Weights of a small self-supervised image encoder: arch swin, 8400 steps.
Rows from block 6, named by matrix and row number. Rows with one number belong to one attention dimension. Each number is 128 + 24 x the weight over the matrix's rms, rounded and kept within 0 to 255. All counts start at 0. Numbers have three digits each.
# q: window attention query, key and value (stacked) (model.blocks.6.attn.qkv.weight, 384x128, the q third), inputs 43-85
# k: window attention query, key and value (stacked) (model.blocks.6.attn.qkv.weight, 384x128, the k third), inputs 43-85
q.0:127115060132134163113109202145138140104111167084127095102150134087128126128090125169129126098141144117134148128132127156127164116
q.1:128068108142143117124160114122129092123127129101155096181115124130135176136137120133102152112153117160069114130144119090117115155
q.2:132159133125128115137132134109126149100128114155106141117176126132135130132145130088130078152097117175143128127130154124161120126
q.3:132130181132117137132085236157093183155158127134103136099128132133147064100124110125135118109147138095137129128121129125128123110
q.4:137119138113151128142138092057130119074127142175105178124152127155142133136142146083132050175130112212151069129127136106143095149
q.5:133112130128100133150109226199127178134170131169127127097139128123181095122083127127143088137117159113142144123116125174208151084
q.6:130134166137118136127092154188122135177143123122127143091097140127108090127134121137116143120169134087119119131117119116106121128
q.7:126165134122121129128141114107123129128130099130133134144141122178146150129152120102120129149114105120128127122131153101145118139
q.8:127125137119158120127145097112130124111126129141129129151128104148128148132156130104130114154120103201129073129131131070129116158
q.9:113145129134022101193125143165083123218124109154121127107072137108128098146128126124122153110135131128121183112120123184139145087
q.10:117128116124153178113119117127154103125129126075153117166129121129129148096106112132120141117132130123128144112129127132100137129
q.11:104157123145132123121132126093114133139103108079163120182132113142120157101146095127108156134129124115094172128129143124089128131
q.12:123127114117117093147164056127130112113128112148133126143127130128131167134177126096120133144121118177128123133139121113144118130
q.13:144119136135147136105127096146144132119128131128176132128115115116080125129130130144130146132128128132133109127120129130092154135
q.14:148091144128111131132124233227104181167149121145133103096134136126159107114132122123108121130153126062122126115103131107134117122
q.15:123151129126127163128095131118128160137137122114128130128148126144156129070105094124133064135085141115144162128121138152130128116
q.16:119129095119144123134108135146123124131103129110129125112156127132126125108122140127126150139158134073134177124140127142135128119
q.17:126181125129108134142116133095097156135115128123128137128160141157168131103113111120129092154108136118132168123127158145137120112
q.18:137122083128141123121128125136123119126069152128134103111151131135128131131128131128087161133182126109129119108144132118122133124
q.19:114125079128138145105131130109145148072139145128127126121152132130126121136099133161151118139114183133123142195135124144163137170
q.20:113135135125147132061138101126120128130126124100145131180143099142128135093142128128138127176115107114127081126136133066126118150
q.21:125157130158147123085128111159127094164074110082156108141053129122061129127145121140082203126169067069105111126140131100060128142
q.22:128169124184103109157126123134122085177076109128130129133109131117121135124142116124108195123135112107128137053127130128116127098
q.23:144101123128140131128113167152130127120127166140122052063149144130126102190116144128107134103208141101101128153138120128133113123
q.24:130135109149099119129123199122110137129128111147132103109123139127126100151105129140108179134129144085129251112133131175159147114
q.25:155099144124127134141130155129129115128137142173099120100131156129137125172130135127119115121174116145126087128129124073131088138
q.26:132139118135081124153113173150093131183128110125128114107114155123127114141117124139115191114140141054121208116128128171131137090
q.27:130113123133080130132109255139133134140163125127120105101116149111130100136093128144129154083138169089117204129128119188162153120
q.28:129087150127182131119125113104130123121124155134130133124127095147127113129139128131132122122140122140132097134126127119119134129
q.29:128087109121096119134165119103146128114176125121138116178117118134223165128130124127134080127112131156109134132125128135168125128
q.30:120130133125135172120118121110127122127122131071125128177128129175129156087139088139129130116139123121123121135128129081041115139
q.31:127129138133155113125146096128129122121119119153154132136115118120051125126172160123129159155127112134129128125128132127095116128
q.32:142059120132113122124130190173131123143159156131142097116094141104131120163119125149132134105169137141119098128125099125127132130
q.33:144071127121157104127175121116142115108124157169122111125113128098128128170142188128135126128131126155126102128130125135132132130
q.34:127164141135141132083097141163089141152108120126139107126127124134092118084134125131104153143168090040130134096134145109100119115
q.35:128071125136152127108141118141136101125125140106146105155108115112121137134142128146114155090147126144090103132132103102089131153
q.36:114171136150126129115126115128113138136126082138116146133105117124106112102107135128152131130102125107134136125125133138130146127
q.37:136082123156083138117128142180131127129167149123158123127039138097131114140098126171136143089132147132113126128114087150122150116
q.38:134121109134067119152160127143129126162154123169186123111123137108137126129123140114114128135128135159129126124128125158164139123
q.39:142106158097100133182126132114129124132173174154084147121169142148179132128130125087130089120140141130125109145115125102132101128
q.40:144114155127109101150149116132091123200126104191135136136121118122137128124179134075128123156129083141144107045127144117127116126
q.41:162106172106129116129128100153113128167130111165178121127136106135135130112174125109121126159135089128153109077128151105121103136
q.42:127133128124178123120148113102128119066113138119130129135156110142127213134148118127116117124127104193129093131132136093087115152
q.43:152136144124116140144118129099130133129136127192107136089182155150149128134127127093120072166139119146138114110127144115141090127
q.44:128139048139133127126133108128137105109083137082161117116128131109124169144117105141094132115136138182129123130139128163115147130
q.45:108169136133126152138073139160124133162125127088113159128143133161128121101122045128130129097133142108133135135121128127090125116
q.46:117153084128126104128141132115115152122072139093118127152134125138127188130141110132097152121125127132107128132133128127117129140
q.47:122118131115180139084131073121141127085131154095138130143161121145128193097128130129128086141120122181135089149133131102107120171
q.48:113130117160127128090127153193127131145131103079153104143062123084118121125096113190132175102120131071121129126128106150119161127
q.49:144081166098129131150089248205108211138162128141139072108166128141146073093160124109128116124171149080126142128128136114135094111
q.50:125099156097106147170128169163127181137219117173113131129147113126214105083127132090161013133106133119140151125096129159182120105
q.51:116187126134142109127139068135116090164056097122167122160115130130098174114168114119090190189139085128124116071135137108085119128
q.52:126141122173075112147127190133094120193115116129128108121064145122122118162126122137112181114141130084114229091128129187126143089
q.53:130129124149078107203117162132122123213128128133127108098071132118127080160123136130100178101145136094094222113128122185127132099
q.54:139125131122186155124128123119150127063128164108127131147137124141125166129130110128128088132128126213133078173127129100080124132
q.55:114104115122130128125132143110172139107128149072130101157132110138156146126117125145136149114127143109113150155134128113123138134
q.56:128135122144086119125129210202128138176160106131133092129065130095129126130115127151126162103124134076099152122125128144164146124
q.57:126162148121124139131107135102114155141124122131069155133167126169129113108129131122144116135122126089138137124122138100130114128
q.58:121142171128115130156128129143129128129157120109102161144083129134153145099138068130145117104099128163126100139104126123115127129
q.59:126130136106116137135115172141123181140164123147093142125152126128185098097113136124168073133113137104158148127118129151179136122
q.60:136127103111130113160142039112133108116106151179120143097170132127150135137128151101124111162129129179142125129128127136138129127
q.61:127180140130132167132076144173137134129117130110107144086189145128113082120126127123124119098151142068158146130120127135095142110
q.62:122127136129169140065131124125120144063131131116129136144156115136129152093131124130141084152112121132136059137129134070125123135
q.63:122126106149164125085162032126130067122061126046160123188085115128068176127149128136118186123133105132109119129136128098057131161
q.64:128136160089143147129128052116143097128118136094117151134138161129127132105128165125136136147128129123123128089128123128061112127
q.65:110162096129075102128125169133074134128046073212132116153123101118120183150130124150165157102119127135113133135128127106221126160
q.66:117127110127130125070129143133120136101136139115127128182118118157107129115129096132127165128127128132122115171125133130124132156
q.67:150123128133092140131113128138164131151208097102115114122061152126123121106148120148132139099124169130138125135122118129117104125
q.68:123128132118118118125146107100114091130135121128118128120122144126103133130123142127128128155130105123127130112136152129129084128
q.69:121125123128127122128129129100110128129127151121127182133100087159137142124132111101131141101132128157141152156148159131139133129
q.70:134115133150072131128128166161192143163192095115070091138087148113154118127112121131129127118152136126118127130123088127120108128
q.71:104139092128085076119125184112081134115113112165133128165098087128123175133142116151141196082116128161071137150128130129178129156
q.72:135133133128125129183128112124167115197130118124117138069139134073170128128126154108128095129111128127161131083130118125132125113
q.73:114122128147118125112143127149179124154216171123088122121110134121128118133090137112099123159131104121227128143128133126108134129
q.74:125137129121160144128110129143119141082088131136145107160183128136123121125128104116114084139164108114097136122129126132121128129
q.75:126139122131085113167127131120132114185119111174117129110127124077189133134128150130129129127114148131129177115131112126176128128
q.76:140141135123160141128125125165146128119130143145133099134188165128128113123145128116108095144129128132111126126117113138121138135
q.77:133151119132107113166127132128131123152129120138131127103135132077139129129128125128150129128098130129160174112131125125158126118
q.78:134101129137155128129108146113125120124126146134130126155130098146139128118128097058120086095151114122115154132147140145134135128
q.79:135102129155159125128132134125134145131132132126130126069135136123107024134128132126111100130136148105162110119125135127134144082
q.80:128139126123128126130105149144120147115091101145146128185163112153173137116161087132156118123128145136087142131130129128127129143
q.81:129115127208102105112130215171127201110165128138125099119106122159088104135128099128120121129129124109181127144116141128125130113
q.82:113128128140106121110138159128128137128158139148116120094082117128053118158128128126095174124125113128158119205124129128157128120
q.83:127090170125177152128128072124127128112119142061126130125128161140120124126124137125128129156140125110127013128127128106058128128
q.84:132132133122104136127135124125129122127164131141141139119075129154125131135162127129123152124108128139129127170122128133128129132
q.85:129111162121171161128129081127148123128127170083113152131182149134158070107124131114126050175135130119126119090128129143030136128
q.86:131124129123098129142118129127131114143127108125118120166119124126166137088153117132158138092129157154095137133138121129129123133
q.87:074139117128118110123145112124132126131140179124102164122126130116126128109117133116129118159112125143171142129128142135110140128
q.88:149124128139126133132130135146136125146112102128129116119129136089137127161115128139117125127129127110164121119128118124130123127
q.89:131133184106177156134126058127143116130104122090129139150201144131150128111118138128133079186142129121121121093129126126040107128
q.90:095143124124177116112130120123116112092074173136123128144172114100131127125121091065122086154136076127110152133139152144104184128
q.91:132097125164120130127133142128130137173226175125131149120093109130141126106140125102112104109118128128161160139140143149143143133
q.92:126134126107118169127143105099131079140159189108116194108058116129129141128131143119129138081094127147140133159135127133131131130
q.93:139107135162132122129126153152132170143137129148130102103137128086103082130136141149117108128128149117159103128124134126176157126
q.94:135125128132128129205128120123134116170109122151118132096130131090189108152123162129128129128125131128129153095129112128141127128
q.95:156099130151121103127142174137131127135207129138140127118070122222139144156122128117107154107139094131138125166132124120134120152
q.96:123131124126128125069128153131102136066127133133130116163104112188088142104130074128128129114127118132114128163128144129125130132
q.97:127133130118155140134097128147125154100083131121150119142233134137125092114135120135130092126136148124127122096122118129128127120
q.98:122127132138095116124123144128167116132160105121090088149102140099133126127122106128129128123148124128092131170129115129106125128
q.99:096154121116130111127124131106102110110010104132129126142131114101127143126116125138133158140128130130098129121133142127128128119
q.100:117140127124099107128121132120128102124131123130120139163125107126164186111139096121177144109127139167102149147134122130123130161
q.101:141126159127142149193127080125142106165122127112131149114193143116187121122119130126128088143131130124149136082136124128094128128
q.102:131132127136157144121159121136131129122134149133151136086124132140074122155115138117052117136136080083188122153128142128124130129
q.103:101159077130107095103126164132039137100119128151155126126118100128053146148143111139128168113110126139129141167113144129209154128
q.104:128132127128099128128128128128180073161167129127124154168126126107221159084114117086145123125128139166119184128150104128128129157
q.105:122146127117137131128138125107110117084058124129133123119133128137115142159115132134133181131127114131123113128117120123128124126
q.106:135091121127150117128118142194136139150123113125141105145144135127140063129113135126112069146160126094152146100128129126140127128
q.107:101133125127075097098131173131100128120156139173122116128083084123116128130138117127129160099112127140117146198127129135161130128
q.108:136128124127120131198141133127115116173088100164130130128142130069152128151126147133127127123096128118139132116131109150177165130
q.109:132130125077173152134125119134094135118067127132179150113184131148114119134128140146127101162128127108138126086120133126145128124
q.110:132101138129152130133126133152142137157133129124134136122129119142134083121131149130130121106129158127134101123125097126145130128
q.111:132100126127125123124139121117118120137128135125136140117103134163127131143123146128127128144129117123150128120128141127134125133
q.112:127139129123151138130088139148117156074064106152167105158203123150129122122159099132126117124132138122083128142127119131115127125
q.113:106172086128080078128126154112089130127101088191130121147125079105131186130137117143164155126114128168128176127130128127191128130
q.114:186096127144136122142107168166092196120134119134172088127171123214128116133142120137128119123143145116144126083126128121147123135
q.115:123106129165125124120137132146186134142240180104108127090085129167127093129124128121114113129133125124194128134128134149124134103
q.116:128128138089155144128129070125149098133123127065121133139144167133154133116116136128130129156164126121123130102129121126046066128
q.117:144109149125166161129130098129166122129141150087123128102136176128129080115125129121108034130139128111146126107128125140090128105
q.118:101141122123128120128128155132079141093113082136141124190128109140103183120145120130153131130125127136083136153128147127127129139
q.119:155113150126155142130134096121134120161126119122118091096132170110102080128121208160108119142130128102130078101123122127129116094
q.120:147108205126164161147130062138186120152127166075118142128150162129203099103097139096126070180145128115139116073129126127047128127
q.121:118138114128105124125127165130093118113123097136130128199092086144127207132130117132134209080131116151072139181128128129136129194
q.122:126094128126061125131091169119133131150165115122097109158085116127177130117133110110187141084131143136104145157131104131129125130
q.123:118114134121167170128128100127126131120120169058127133128132132145106111110125134123128102164133129123126094128126141129043130128
q.124:131176130073142140129138078124115115120077130144153161105171146098126132128142150174134132137067134141129091113116131128125130126
q.125:108059130211126125128118143151186138155254213098067182125064110158185098079122124093127086127136128123189137139128134145103162129
q.126:142118128126125136129122128129134074163156128128130128169127124129208157099136119098128122086128131149101162130166117128133127171
q.127:129142130085135149142123102130127132121058102110144132128151150121121125117137140175136122131126155125125127055111128129127115116
k.0:144126082118120094126120143134131077119100102215143073132113113106133126127099113137089139093135131133119119150117128144106128129
k.1:120083128120095136115149119130121126142123149058148199149145128163156182132121130134136089126137134173129107129138112080143105153
k.2:130137139109142098132147135141128127126143127131113129107149131138127130127160125095121110133105100114132149128103150128151142125
k.3:113159122169164128150105195157131108094162166150119081063181149129124105124109030119125128133131133122117126128115152145071127125
k.4:168121183085117128130145101132133115124148143110085130097157132202135127129165128107116103130153118109152135145128145119131147129
k.5:130137128147133129153125148131133134098190099226134020093120124057126128126141111122083127138087115128056100128099137177119126105
k.6:114206127182164142128098179171129131112154146127123129067152168126119092126104088125127143129153176129124125128128121136093128122
k.7:125151128095147100115141109119103133128118152116129149122150135195124135125126136123142142156097129104124133128151172141128149128
k.8:127133142123129108118132117142125125147117165108117165125141134190127121125131161114150126144127114123162143127143129102151143136
k.9:120126119221131128146142170140128128125150070153123069124129129074128131153118072119105175140129120126044126124115126149096131118
k.10:128176117099113129113125103124132092138106119140167126178126122117139152110097136151114127125136140131121157129132127125116120143
k.11:118137098127129102110128124076109133171051129130152171167130133178127134123105143118137172129127163128124195095143130123128125131
k.12:124106137128111150142147105122124149130138130083117159126134134143126160124193145104127126159128128128128125127132124126166128129
k.13:129129139128172128111112125183128178112130138092146127124118116130117100128099145167164129107128119097167129128155108136118193136
k.14:128142118151150123142084177179115147124221153148133070073148136132172122125102046128125128141129114127102086122122143145103128126
k.15:117191109126155128130129114098124135118124116180178076138130117094122131107123125120102140141095129094104185128120157183115130124
k.16:149129114128126128126128142108149067148094084140125111154126135118130139125156129129089152131143128130109136126112132125144104129
k.17:124144106127146110139139127083118119121116112166150088126154123125120136119150118090087134146112131125100171128110173174117128121
k.18:180109126124113127125130127122125091144098121119103111126133130158138128132129121144112140128167118129130090128128149109138121142
k.19:145105118072120102128128078028106122116099131188127139125114118126085128131128129126125145115113147148125133152119091144173132129
k.20:128148128111128116098121119130119151140101190092124187166135137160120127080125178134181127127115129129217133128165132122169130138
k.21:134184104129124124099121128147124133149106148062128198141126137143110116130099139153156128116134145157178124127151108082112128143
k.22:102155122160128127118156129170130127129133094098140108132146137107129133133134113126123148144147113126092117096136136128122135126
k.23:189074127126129128133116145125143099129125127161073099106145128138130086150139110115092130124185133129108108166111128108117095129
k.24:130109125135124128138127141099125135127128047180130073130109119105128130142148113128121139133121128137068120121105137152123107119
k.25:136079139128127160139133131148134104119172189100088149049176136160153122149126082130123064129167127132136099153124146113127127129
k.26:124122104188132135153131142128128131125139068147130082133128126087127133148130092125107153137128128126057120119116136163104119119
k.27:129108118161129129146122174114136128121141054215126062125112121080129126148125102129113169130124129128040128129107130183113124122
k.28:139127141107121124121115104130131120126104156135123128132120121150129117129123149130132119104140110127176130132149126126128148128
k.29:112092119123085130138128123082126166121146136147171132169067120130174215125136133120132113165072123144073108128126127127127103125
k.30:110152088114132125113125119134127099144088200085134164147157132181145129127082138129139130127149161113159181129148136128126133144
k.31:128113163135165126128130129178128188159140123064108176128128127127127063128159165127167115131128122122172174117142129097141129131
k.32:129096125131103137128101143149137162109196148128127127119105126112131122137095112146133114110138126179113036130126087127127128128
k.33:145034193125121129129129127132132153110164145098106135111101108140135120153138158136137090136126104126131057133141083109128128128
k.34:171198116130156096099105130147111128153098141130113132124161138161128100128098137142141135124135126125140129118145154127130127136
k.35:119106133128116139110137127160124130138119155079123194140127127151146126135100130158164117107137128140157117128143095086127123147
k.36:123190125142143111112132129095098133145093123148124132130116133127061121122128141120195160128092138126132177103148112129127129122
k.37:126127126135100150128105130137128166099175131152154119121062125101128141131086111156137124110110129181116072130127071129090127124
k.38:131118148151109150144146128120128175108175065145164104126085123068128155125152119127084126149125103146080074127112126128122120119
k.39:129117137128132143159129128127139113114176196124118095099177130142180133127143094119106118138148115058124121142114153138120129125
k.40:126128164178129161128136141206113176129187126087163110124144171144185131125133124128135077163120032125134089111136136115129121126
k.41:130127147150160169131117121169120173130188150068163119120156127145141124119129130158132089157127090121131082122156166121126128128
k.42:124129129077120109110133121165125116134094175085123176124147128177130128120128145130127115111131132125185144133134134117161151142
k.43:138127153129135152141145111127130130110169132127110101066181129167130124128144090116095107151154095094129127138114181141124129114
k.44:127106119081089132109170112151152129117069064122202146165096118078127151141126119149074129091138118159129104140111120127130130137
k.45:106214108131135149130118137163182043115106115140141117135145142101123125120127094106099142114140174129125193133071135151121129123
k.46:109128080096114061124140136131098120140031149125142168139140139149130145128133137112122160121128143120119136120115130121129129136
k.47:137133127057123122103121109130128128130102164110125186138125131159128127074117176133128084114131130131185133138142123127147131143
k.48:116139078129128119095108146132120142131120121141141146142079127076117124129073130151156137118079155181125121119140088124127127128
k.49:151098117129153124170033198152130127128216136195136048096165131140163104105128071121094129138146116104066125146120183136123126129
k.50:128115146132132125205119152116108128128201096222131019124131124103158129118142109107128127168103074096061131123128150200121126080
k.51:125184136129127147117148104157128136153116124051152160143146138141128131124141150129134128154136125130135123102145130099144123146
k.52:116125097181128114113143144145119129127131078147122083132128123104128130168130074137121175140123125127041120091121138160093134120
k.53:127112128208127128143137157164155125128144053172126054135116125086128131193131064128088167136167121106015126125116130137101121121
k.54:128129126073101115117124126155144108128106163116127180128125127139128120125121160125121111104153140132198156162128127128149151145
k.55:118092082117119082120119136083135108138097162149144146208117091121144137128099159129126143127116171126112153129142126124137128136
k.56:106132110178130122129117167130119169122157111169145123128088126070127127129106119134138147128079137140068105120120109134115098121
k.57:128150115128172107128128127116093090133111191129089115118191135173123104122122122116132138136125130075127197127127158138122130128
k.58:074173125144138126135127134146135123119153148116142130130118131108125133120123127121133124132112147128124141129126123163126137108
k.59:130161125134150108164117141077080121121140125238080020123130130131119137115125102109132156143101121111089156141117141182113128107
k.60:186100159127125163154167083122144121112140076121117098128124123128128142126199117118086128128159070113116119144102128131129129123
k.61:137174121130145147132120140146145055125129111163099077100179150107118080128119090124097158097186134096130185169102137146117139111
k.62:130141128078128120114115113105112129133103200109138184123128129161114123076119150130166053112118145131242136134142127103141134138
k.63:126127123126119128085128112137125128148075147038137224207110128164129128117103173154165131110132135130191149123160103098135131151
k.64:129128110111131136130142082117128054130068132105116128170142136097111105122152157124170123169118149106151128122123128166115183124
k.65:160125131128128112128129141134114146113142127220117089096136127135128113144124096148146130127080138142116126161142097124130122119
k.66:128122128055075117238122165131128128111143127134121129128126129129128116126145127121141127128127140128138120143125109128127130111
k.67:128130136144070171126099128127123104128129128144080148129123134128157164127127130130161130122128126128126121120129112132173102119
k.68:130136105102139093174130098133134121140099121128130152142115143117138111129137128132131138128129143120130127132128133134068150151
k.69:128155120125135127120097135135119146123130119130156126150089135159127169114109128161123125126125174134081133135119129129123129136
k.70:128094155145096152093125135128121099130131128131089131124132155139172158129120126131142137143141065120114117085134100129156111115
k.71:133103155088112114190117136134125148127165126168119127071124125144128115131127094135160126097051151139127095169133092124130119129
k.72:128153128169133134000144097121128127153121131125139128128129128126133150132121143158090122127129120128118128092129155126132127161
k.73:128127128114120124125165133137189117128124120128122148127119143137172130128096126122127109134153069128135125126126142115116128126
k.74:116106134134155145124128131140120130128128128105129100128232130117128073126129109128136126142122097119124126128128148126129138139
k.75:158129133185134147000128100126128128127130134133129126128128128129130149151120130159127129126123120133108128129129128103135125135
k.76:118076133130127139128145123129128123128137131125122118125203126119128087125135126099137123131120085140151127107130146127146150127
k.77:152168128155163136000131127127128129127129135134129126127148127130141137170119129142103118123128120131117128129130173118135125163
k.78:127119127130137123127115134128096135127163123127183111131128126157135142129122127146121126129128119131071115128128152128128140150
k.79:124140128174123127135127126137145124127127129131147130113122120127140136129130131111084127103156091136160132125119165129138121141
k.80:149103133117131135120111139115073146129149128126129090127145122168129130100124134162132125134119123130098115128138128118174120129
k.81:128127128129113128181122158170133137127130106128119152100115128159203133127061104116124123095168081121146064124127133126127123126
k.82:112156119129126128142150153174171129096128126130129139095124129123128120127114053128130127110127094149128118131127130126099130123
k.83:082134114127126128216138104096127120131087129102124130136105128093106106119142142120121127145127131103144140118096129153098136125
k.84:127135127099095129178116132134124128136138128150123140115127137128128122126132129130163122120096139128133128133135091125134156129
k.85:114111128120125140128136106108128093128121129087131120184139129130127135114141193117125123157174109107137131098122139133138129130
k.86:140114129128120133124102122114077130127135129134131124156096129156140178109136136153149134127118127131098118125130105128144118129
k.87:128129114093135126128131128140177122125110114128129176135123167147128132130118135119129125118138133083127134142128128129120126131
k.88:125128133206135128062141139128128129123133134135128128123128120128128129133117128128096129122135090142128126123130158128131112127
k.89:131109129122159132126149100059119110143098131097125111201143128108111100124141196122128127196149125079138144096128142140144134127
k.90:128119125117198125127154152152158125122131127105185127134178168157119100129129125126122130150132127111110128151134151110090128144
k.91:128128126109073108126101137119117156139161119146166143127060120187190183126121138128121118073139127138119127130123128118158128135
k.92:123152110128113132127069121132137122123147126132131157152089152123094155128131134131138121121117217136119151144116088148131144128
k.93:127132140140117120129136138114136126122136128139132129102119112139157134132132095114078127105139063202132127129130142114145082128
k.94:128129128167133138000130083124125128143128131131193126128130127126129164133120159158098128128127119129107146123129133116133126156
k.95:128132128122053115123118135121092174132149124130128135114066126132126136121101117141135119126133133135134124107120128136130154126
k.96:128121128094106118255122138131129133113142125128111129128126128137128102125132125128132128128128140128142110129127110160123129123
k.97:126110132155128157130130123128123134126126129127128100129176107125122123127147132118126120128123094131136128124129147136157128128
k.98:129091146134127171113134154151134110128126121117105123129158193142152123131117099142159158165129094114110121123138123123127104126
k.99:134131128127151120129140134131135132116123128122143125133125120118096124145124128172114139131127156131104129146131131107099093128
k.100:138108152119131140120110144111090134127155126128123123165126140181127131128124129162168146139092146122068127133138097124162116125
k.101:128128129148149142000129123111126128164127130109141123178134125119128146130124200128120128136128116127108153095147156101146127152
k.102:109143119153126119130127140135187168128127131127128133126160124091115077121112099081113118127140112164155129127117156130111149127
k.103:126139122127129117171126142176165158088161132155133137043183125144106109136127078130130127103122141169127082226130122125087116129
k.104:133072173108087129072104135096100128198187125138111125185106132175186152126127144169160132128130126122100127123136109114200109138
k.105:127141128128146132132136129140131133115120132127126125122159126085090088130127120128140130128104139124142133127128123128085141126
k.106:129118138128112116127122126116130103133127123141128110134130133143175137127133131121113125126175059119122130116128164129156108177
k.107:125129127116093125187124142179152128127161123138127140112126133137128119128127087131145133105083140162123097146133093121119128129
k.108:160129131176137137009135113127127132140129129134199126128136129131128157162122129131111099126120100170105133128137149060138103141
k.109:127136127128137123136129118114139132129119129127136117128145089087107102125141143111115120117126137130166136129126136132130146130
k.110:127129140149109132126119124093128128124137129144145120118113123128135173126128130125111125126129124153128135108125126129168114126
k.111:128149124111125106183125122148148126139115120136129135128112150121140129128132137131124125106133140124136130128127126129104153160
k.112:125113137145140167127130144139101135126145133113127055128212127129118099120129110128138121152109108126125127127133139121163128126
k.113:150129128118135124095125133129131135113143134151110133125147122138124123143119118173137133125107153134111068174141116124127125127
k.114:129108131133075113128109128098038178139143124152130110112116044129146137124127131128113089095128085150138126101128150127171136131
k.115:126127126122104132151126129136150123128128111128125168127098151151189148128096132117126116102164099104155128105114130130138139140
k.116:133121128124128133118133098107126101141104129109117115210140141101128109122135157128137131182157125092133154113128131159121183127
k.117:122123127146129147121129109128140089129122132103125128143151141130128128125134130117122129142152092107136132111122147137137131130
k.118:139127129078126107196124128128127130128128128139127128128125126136129107126138125131140127129123146129130106138128118133113129129
k.119:105134111153129119129143069126139108113068138128130139115125113072133128140153129077100131128133107134195135113124149133103128127
k.120:124121127126131127092133105093122102156100129094132123198098128123133155127133194122112128147168116112131158052123164133148129142
k.121:133099140093111117197098142131113141128194126178120127128109129129105117127127118140172128128117181130128120152128064144128128107
k.122:170102132146117158121093147134083130128142122130124124143099143176141190114121128170164151131122124128066126126130075129158114129
k.123:128127124103123126216133127126136111128109128108127123150122128115120126119143151122128125139163137108140130123112128133111134127
k.124:125147124120134101135160107116151122124120172127118130109155116098092081148187141068130122127111148137180132144130121127133136111
k.125:127117131128069149133125160125129129137152109127162166131042146194195220105093133124123120095165102122119118085110121128172126140
k.126:130083148121087122095081128108053135158177124149128114179119128157179153120132133145157126132102125138110133124137126127183125132
k.127:128132126134138134134126104117137100128094142128117127143162124098109126127171167114127132122144129124148130129130114131134121129